config = dict(
    model='masked image model',
    dataset='streak pictures of flow and ridge fields',
    method='mae',
    encoder_norm_position='pre',
    encoder_bias='none',
    encoder_inner_norm=False,
    encoder_layers=14,
    decoder_width=128,
    init='kaiming_normal',
    eps=1e-08,
    batch_size=64,
    epochs=6.9,
    warmup_steps=2110,
    weight_decay=0.06,
)
Rows from block 13 of the encoder, named by matrix and row number. Rows with one number belong to one neuron. Each number is 128 + 32 x the weight over the matrix's rms, rounded and kept within 0 to 255. All counts start at 0. Numbers have three digits each.
# fc1: MLP up (encoder.blocks.13.mlp.fc1.weight, 768x192), inputs 144-191
# fc2: MLP down (encoder.blocks.13.mlp.fc2.weight, 192x768, transposed), outputs 144-191
fc1.635:128129134123135122127123132132106124139125140136137129130117144130126115127145129118109133113102112122136127106111116133126124145123134126135118
fc2.635:127133130125128123126134124133122125123134127128123124127131126131124136124131126132123134135136134120130126133131132129129126126133129127130127
fc1.636:000199105040025129110111235184118200204247000072108107168155191131230084091219113097000135137064217215154255012151192215086137187000133040066181
fc2.636:191225255180054145192000000240069118111140032000071133053255178067081245160000255168192080139137180128184082228085111030000080245130193181168140
fc1.637:117123117139133169123147137100118118146156126124114114115130147123118105121135136129135148087125144125121128149106096122145136135131136139143096
fc2.637:131127120131136129132129118122132135129127146128127123111131121126122128129129122136123124124129137123121118131119120132127130140131133128134126
fc1.638:183104108058163096085113074115157137055189129144142105185170079131034076124145116153146177046123159100073094061147112162057050129141218194123134
fc2.638:113129105112125126125143138113125139097123130153122138100145138138135127151136087130114123123125169142132095148120141115128119121124130124132133
fc1.639:111126115120118132124144117115129117117130126132123117134132122138114133142123124119120122117127128135129124129137118129132132124128117129124124
fc2.639:125130129133128128132127127124126129128132130133131128126128127124125129126128126130128130123126133127129129126124128131126129128128129127129125
fc1.640:153137109138141127133118126119130108128129106119132118099116146127131113132130139144170146108129131127135124105150130146134106129131130174121137
fc2.640:132127152129128123125096121139116129143132127109123120133133126136127132132113145129130116128133155120135116150142122126116131134146140137135131
fc1.641:137129102132123115138128119119132110131131138128141123132127150144142119132113131117136124117116120112126143117126125122130122130132138132123134
fc2.641:127128130127128127124127125128125127129125130129129130132129127126129126128128130127130129127128132131128125125132127129131127130128127129123128
fc1.642:115131134128127140129128116126122131128138139126119120125125143120125123121126128115124125129109133114125133116130128126142120125125123139123128
fc2.642:128128121129131127130129127123128128127129135129130125125128124130129125127131131130130128125128133128132126128127123130124129131132132127127128
fc1.643:135136124122133135133117131121129121130127139133134109121121125132111132142106118132125114121132120120130137112106141138135136123123131136123127
fc2.643:124133121132128127127136133129131128123131133133130129130120127127130126120137118128123127132123135130128127121121129133145131125132127129120128
fc1.644:094143126119110125120103114121177141147114097119092153165155133114139144117123145134161153125113141132130177120073086089133117130125106123124127
fc2.644:118108142155136139123112100133123148146161185108124093128115119075081140125139167119105119116119173121090121122120117172112149120149104126121108
fc1.645:123134127132117136136123123121121140129156123118128117136117113124125122131128129129122128107124114122129129124122116128116126144122144136145112
fc2.645:127129131128125127122127129133129128126127130129128125130127130126131129125131129124124125125125128130131127126130128131128134127130126123124129
fc1.646:124122121136129138131135129131136121128129123123124123135143130133120116133133130128132131111132143120128134123125131128133126127131133137113126
fc2.646:125127121128130124126129131127129126123128132132127128126128127128125127126131121133125126128130128127127127130125130129129129131129130130130128
fc1.647:123124136142120128128115130138145135155124124136138131117133137121123126137130110148131136136140119119153140139136132115145136138131132121135128
fc2.647:129125118147142127133153121134145123116136161133121119119119103110110131120142137132110144137126145120123124110129132150147144125135125134116118
fc1.648:102137136149137140150123108131132103124158132138164122108133142102151121093125182176179159165183097118124105103111094141098118198109137110132134
fc2.648:132128128123145123116110109144118146130115140110113127107142097144127150128107136141132133135141132120131116162127108101127129151124143122138122
fc1.649:135130119118121135137133142127129128131133135124128120115119143124133133113116129129138126109116128125118131123118124125131127122142124130128121
fc2.649:129126127131127128128125127128129129126128128127127127128128126128126125127130127130126126126129131127127124129126129129129129130128132129132130
fc1.650:115131094138113140132144123112132134127151132126127128128117138127146115136135138127132120104123103122127119121115117136124106133126144136137107
fc2.650:125126137133125128127127128129124132124128130124126127128132128126125127126127122127122128130129132129125126129127133133131130121133128127126128
fc1.651:113160024152141153078124181130122122155157091208152055247098161163184096181131135154008114102110161083080131131136087113118197160144108151078100
fc2.651:128134105135141143130135128106126118123136146125154118098143132111115124129133078145129127129135149116107108134091108137146121144129149149132126
fc1.652:139126121130123124123137116131142122125145121139146135123122137123122127132134140120133118116123119130138129124113123125125133132130134133134125
fc2.652:133126127134128125126124131130130126126121134126128130126127123129129128129126118135135127137133132123123129122124134124132122128126134131123130
fc1.653:119138125119127118097137140120137117147115116143146147134117150144129130117115142112132113124132125127125135119151139108159129143113124112122129
fc2.653:130127123122137137137126118123138127128137133131125122125126126117115138121135135127122137122120131129133132128128118139122125130132125130123123
fc1.654:115116124122113128133161131133126125133131136110133118146138132136113129122137124134125127108121122102146128125122132135124123128128138108128134
fc2.654:127124124136131126124138127127137125121128138135135119110125129128121124128135103133135135123130125124123125131124123126138121127130138125118122
fc1.655:124173000113181188125091114076177171109020195084044105214195082107156145151083094063145067027113109103143255157051237162010235171190219019166125
fc2.655:096027060255099089036179077182255021134028255209051000000088109000067056187114000230158170020102155093000057235167025033231255052166064137120113
fc1.656:118117126124122120122129132130121134133140129131118123119120121138129128110125127137129137112105125129138125128131129114121132137134134128133130
fc2.656:128130129125126131128128129126128124128132126131130128129125132129129125127131136127130129128123132131129128131126132131131127128131127126130129
fc1.657:137129118123127123127130134120134124126139137131126123123123127136130123122124142131127132124108127133115135134124144144132113123134134128128124
fc2.657:128126131130130125124126128131127127128131126129128128132127129126126124128133129127126125123126134129128130131130131131128131128130127126132131
fc1.658:133125132128125132127129118136115131124133126120128121131134135133121126140130131126140137135127126134138118123123129135128125129133141124120136
fc2.658:130128126130130127125126128126130129127129131129129127126125128130129126125128127131126127131131128125128126127133128128128127127127131126127125
fc1.659:127127132126125133124126144128116136127128134132132120134118123130130131132132144117121120118128121130125124126122128120135135114117126127135135
fc2.659:127131130130130126127131129127128129127128129130131129131127128132127125130129126129124129126127128130127127127126130128129127127129131130125127
fc1.660:136121132116124132120144140128120121157125122138171122116116145120142135121153140119137100135096106139103157126108114119137117121124133107152111
fc2.660:091132154130114121134138120153105127119132097158126139164143121134154119124129170120107122135110135135142125147139137146153160128161081118133118
fc1.661:126132120128116138123137141124127125147140131111154136125125122130136124117136126131125122137122117132127122129105118142128118126127126121130132
fc2.661:125129131126129121120132128134123127126127129128125129128126128125128128129129121128131129132134128128131128133128132131132130126127125127125125
fc1.662:135122132133140131122139130128116125139131137132123135137120144125114116130128130127120130103112133119132140116132121135132122122127135143138132
fc2.662:124133126127132129129124126129127128124129127126126127126129120132130126124129126129127126127129134124133125129128129131128131128134133131129128
fc1.663:136135139131134130127122125137121127132122128126136133119132126127131121131130131134140137126108142131127124124122126114121132135118129129107129
fc2.663:128126129126125128128128126130126132126127128127126130130128131133127128130128130127130126131129126129128125127128130128125129126129128127128129
fc1.664:127125114126127131126126139137130115135133125129140128128125125133126135129113136132127141115115136129126124128122130120129132132136133137127115
fc2.664:128127129125131126125131127127130126127126131129128129128128129129127130127127128126127131133130129123129130130128129126128127128127128130127128
fc1.665:147140126141138180128108131107128140130148129130137110140128124136137119118110142107129118092096174117121152129105099139131124144126126153160126
fc2.665:118133116124137122127131118124123127119129140123133121116139128132125127120135122132116126120134141116128117133115113133134139143136133130136127
fc1.666:104157142108091111116146156105112122154151146108148110124094156133145130121148147086173146070126103112148162124090137137115105164132122106147093
fc2.666:123130146134134082059149112152125112119121147135109118135112123118119119128150059143133126125151142121154110133138138140161150116147122134114132
fc1.667:104088055136134088120141150105156121194146131166136160109079152127130098085118133150084160122118145112095139112114122127110068139122136110131163
fc2.667:124124147120144151105084077141112140119124148100118119132121127125117142133108123144145129110121143123117119141141110126138143142127144128110125
fc1.668:124141131131123136132124119125133135131129137133131119134135130128134129124137126129128118132123115133124142112127142132137123138129139131134133
fc2.668:126132134128131125131134126132124125126132123127126129125127126129128128128128126127127137127133131129133129128129130128131128129132130126130124
fc1.669:145130138141139140130137127114131129133152131138132130109122121140127130128126104131118168099105113131130135141125120116132087186112154120135109
fc2.669:125124134136137132138121125126128136122142134125131124127117116115122122121130131122122135125128139127134119118129133137132134125134129127124124
fc1.670:134132126112136141118130140142116126121140106129143107146124138106121135125108139127117148120133131128148138122103121131107137150122117132113137
fc2.670:122131126130129121128126128129126128128132128127126127117135128136122131129134121135120118131129139120121123134117127128127122142137131124137130
fc1.671:143111132130139143132134105134132131141129125131128118126118124133111130137124117117133139120116128129120130122121124128130129136116121138129135
fc2.671:125130126130128124132126126130129128125128128129125129122129125129127129127128126129123126126127129129134129132129133130126129131135128128131125
fc1.672:121135153145103139148091134153132158145107109140098145139172160136123118135132092092098102067094106116110159138080125133162160103132120141143138
fc2.672:108122105108132105120220130117145087111112142176112133117139131122133129116176097139106138132126130128126154131115133144169137129111101115113132
fc1.673:119135125118136147106127132140123127131144117121131133126122118132133115117135125133131136130125112127134122130112134129140115123111128144118130
fc2.673:136124131130129127120128121130123131129124133112123122125129126133126129137126119137139124130138127123124123125123133132135129124130141133130131
fc1.674:124128111118123144130129138114136128124139126121139129136133141141116122144122147130153138138134145118126135124130120127143137132131146131120124
fc2.674:129130135126130122130129125134127129129127130120128128128130119132129124127132125128131127128138133126132125133123125128129125137131130126131126
fc1.675:124134126131122123133134134127115129132134122128131135124135132126126124119136130131118127117123124130129127127126113133144114136116142123121123
fc2.675:127128126124128126130131127128131129128127128128126129125127129132127129127131128129129128127128129130130127131126127126128125130127131128130129
fc1.676:130109171130123115148121123105117139130160128126158099092119155141110120128101167170153116164149110130099137102126098133139112121137147079118141
fc2.676:129129137134130114130123124135130126126125136125125129122137104141127130123132124141139130124134129118135121138129117119129119144131143120128122
fc1.677:145117150134113165132109121106150144160105111123092111165144135123145140141127174150137127062103109144136136093163104136146108155100142163113124
fc2.677:124135130142117099142122145138114138146141129114110118130152137142118139128154141148095107106138155118134107129091151156104121139162137140135109
fc1.678:151116147143133118089179110101143079141160101144205113145079112145067103127130125106163129093095158138122149156122093147149078169110144113128130
fc2.678:118133097112153139133133105123140141118114166127115120097127098120132136124118136157109140140128139118136108140102093125138136146134146126131122
fc1.679:085130138117111141141098128180106174134134123122152132166146119143135122144123106132156090145140112116179109072088149126145099126123132098140112
fc2.679:104132151129129094133150130141115091109130096143141128125118141139119137123171117124143140128108126137157126141136149147129091158143143108114108
fc1.681:086126041081180107151000236000099245215058011130054060200135135177089138120064187134000000231073175197104141063196109081017078157200055041180163
fc2.681:152130138101134108166040119116147131143122088099101179103154115149148156131101121130169140107125154133208086155154123091083119163144203158124135
fc1.682:118138114137122136137119148114128125122118128127129122110117140137134134117138124121137119107136125129128118125127109116132133140116133126116128
fc2.682:127125134127129129122127132128129126130124131129135129129126127127134124131123132131135130124126129129137121125133126123126121129118135124123123
fc1.685:112137145137114156134147138089144083134151143123166119127112155137122123135120168131135144019090092127146141132048102138177086186149124066157100
fc2.685:147118171152103105083106114159091121138130129088111111150134128119111147147124105129131089136154145127113101138095141128125141119149127143149149
fc1.686:137144117126141117116145123138123114125141149152161130143113115146111117118137123135143149116116111109123153144116094130135109136143150108135121
fc2.686:128128116126138132131128124125134136128123142127126126119131113126129129123121125137123131134131132122130122132123118124127130133128136129129125
fc1.687:130137118120133130126138128129141142132138129115132124113128128134125143131120110136124118114127128118134118120121124121112125129125135128130130
fc2.687:127126128132130130133125128126131126129135131130126126134125126129123125127136129127127125121124137129129127126123127132124130129134133129133128
fc1.688:137125137131129141137141128133137132123127125133138124122123116118128126144127132126130129108120135130115133121115116132120123126118135130123128
fc2.688:125127130128127125118130128132127129126130130129128127131126128129130125128132121126129128125125130130126127126134131136133136125127122129125126
fc1.689:215030255100116174133147118183081098199057123089158142066120190120187130082133196101175104076129113154190118083105170152017136170126165173035122
fc2.689:172135168145127189186000139102125147169143163079178144179120148217151138128038199154185125123128121124151113093119091058082097128105243146152144
fc1.690:044096109175142255163114107047120142043221047116140083103149138125185139094108111155187128138198169118172146187114098118204195083184140115153091
fc2.690:155124125130141101142147112148120116130130162125128112114132071133119128118158120145126139116140110108120107115141130144122108152134145115116112
fc1.691:125108131126138125127135135132134127132142139136119127128131128148110106113125103124115129111115127111126129141127112139128121138127141129137110
fc2.691:126132128127125128126129128129128127129128139129126125127134131129128125127130129133122126127130137124125123133121125131128130129137128129128127
fc1.692:124119134135116123134123122126112128137131132137129118134123134128131117126119123119134117131123134130132127133136129123118130134136137119143121
fc2.692:124128129130126125125128130128129128123126126128128130131131130127130126127130126128128127130129128127127128128125130126129128126133130128128126
fc1.693:229118164211131176036021146139116055111138121108207129165119108117092091026228186112064115174140231086077187143108097152144060185148116000022075
fc2.693:125179137175066044071141179145112109153073053136180150094171141229202056093158058225116027174173133151215124101103213069158152106138167137098176
fc1.694:131124116114136117123129130127136124136126110133150119136100126128125135136137129115119120129125130129136147126134129140133124129119140124130125
fc2.694:127131115124132129137139126121132128127131130134123129125125123133128124121140123127121131128128130127131132125121123129127128128129127128128125
fc1.695:125127127138119114133125128119127133122135128130127127140135125133134126125135116128133118120122126128138118121130118135144122130127123133133125
fc2.695:128126127125129130125129128130129126129126130128127125127128129127125131126128126129127128126127129128125132130128127130128129129126131128128127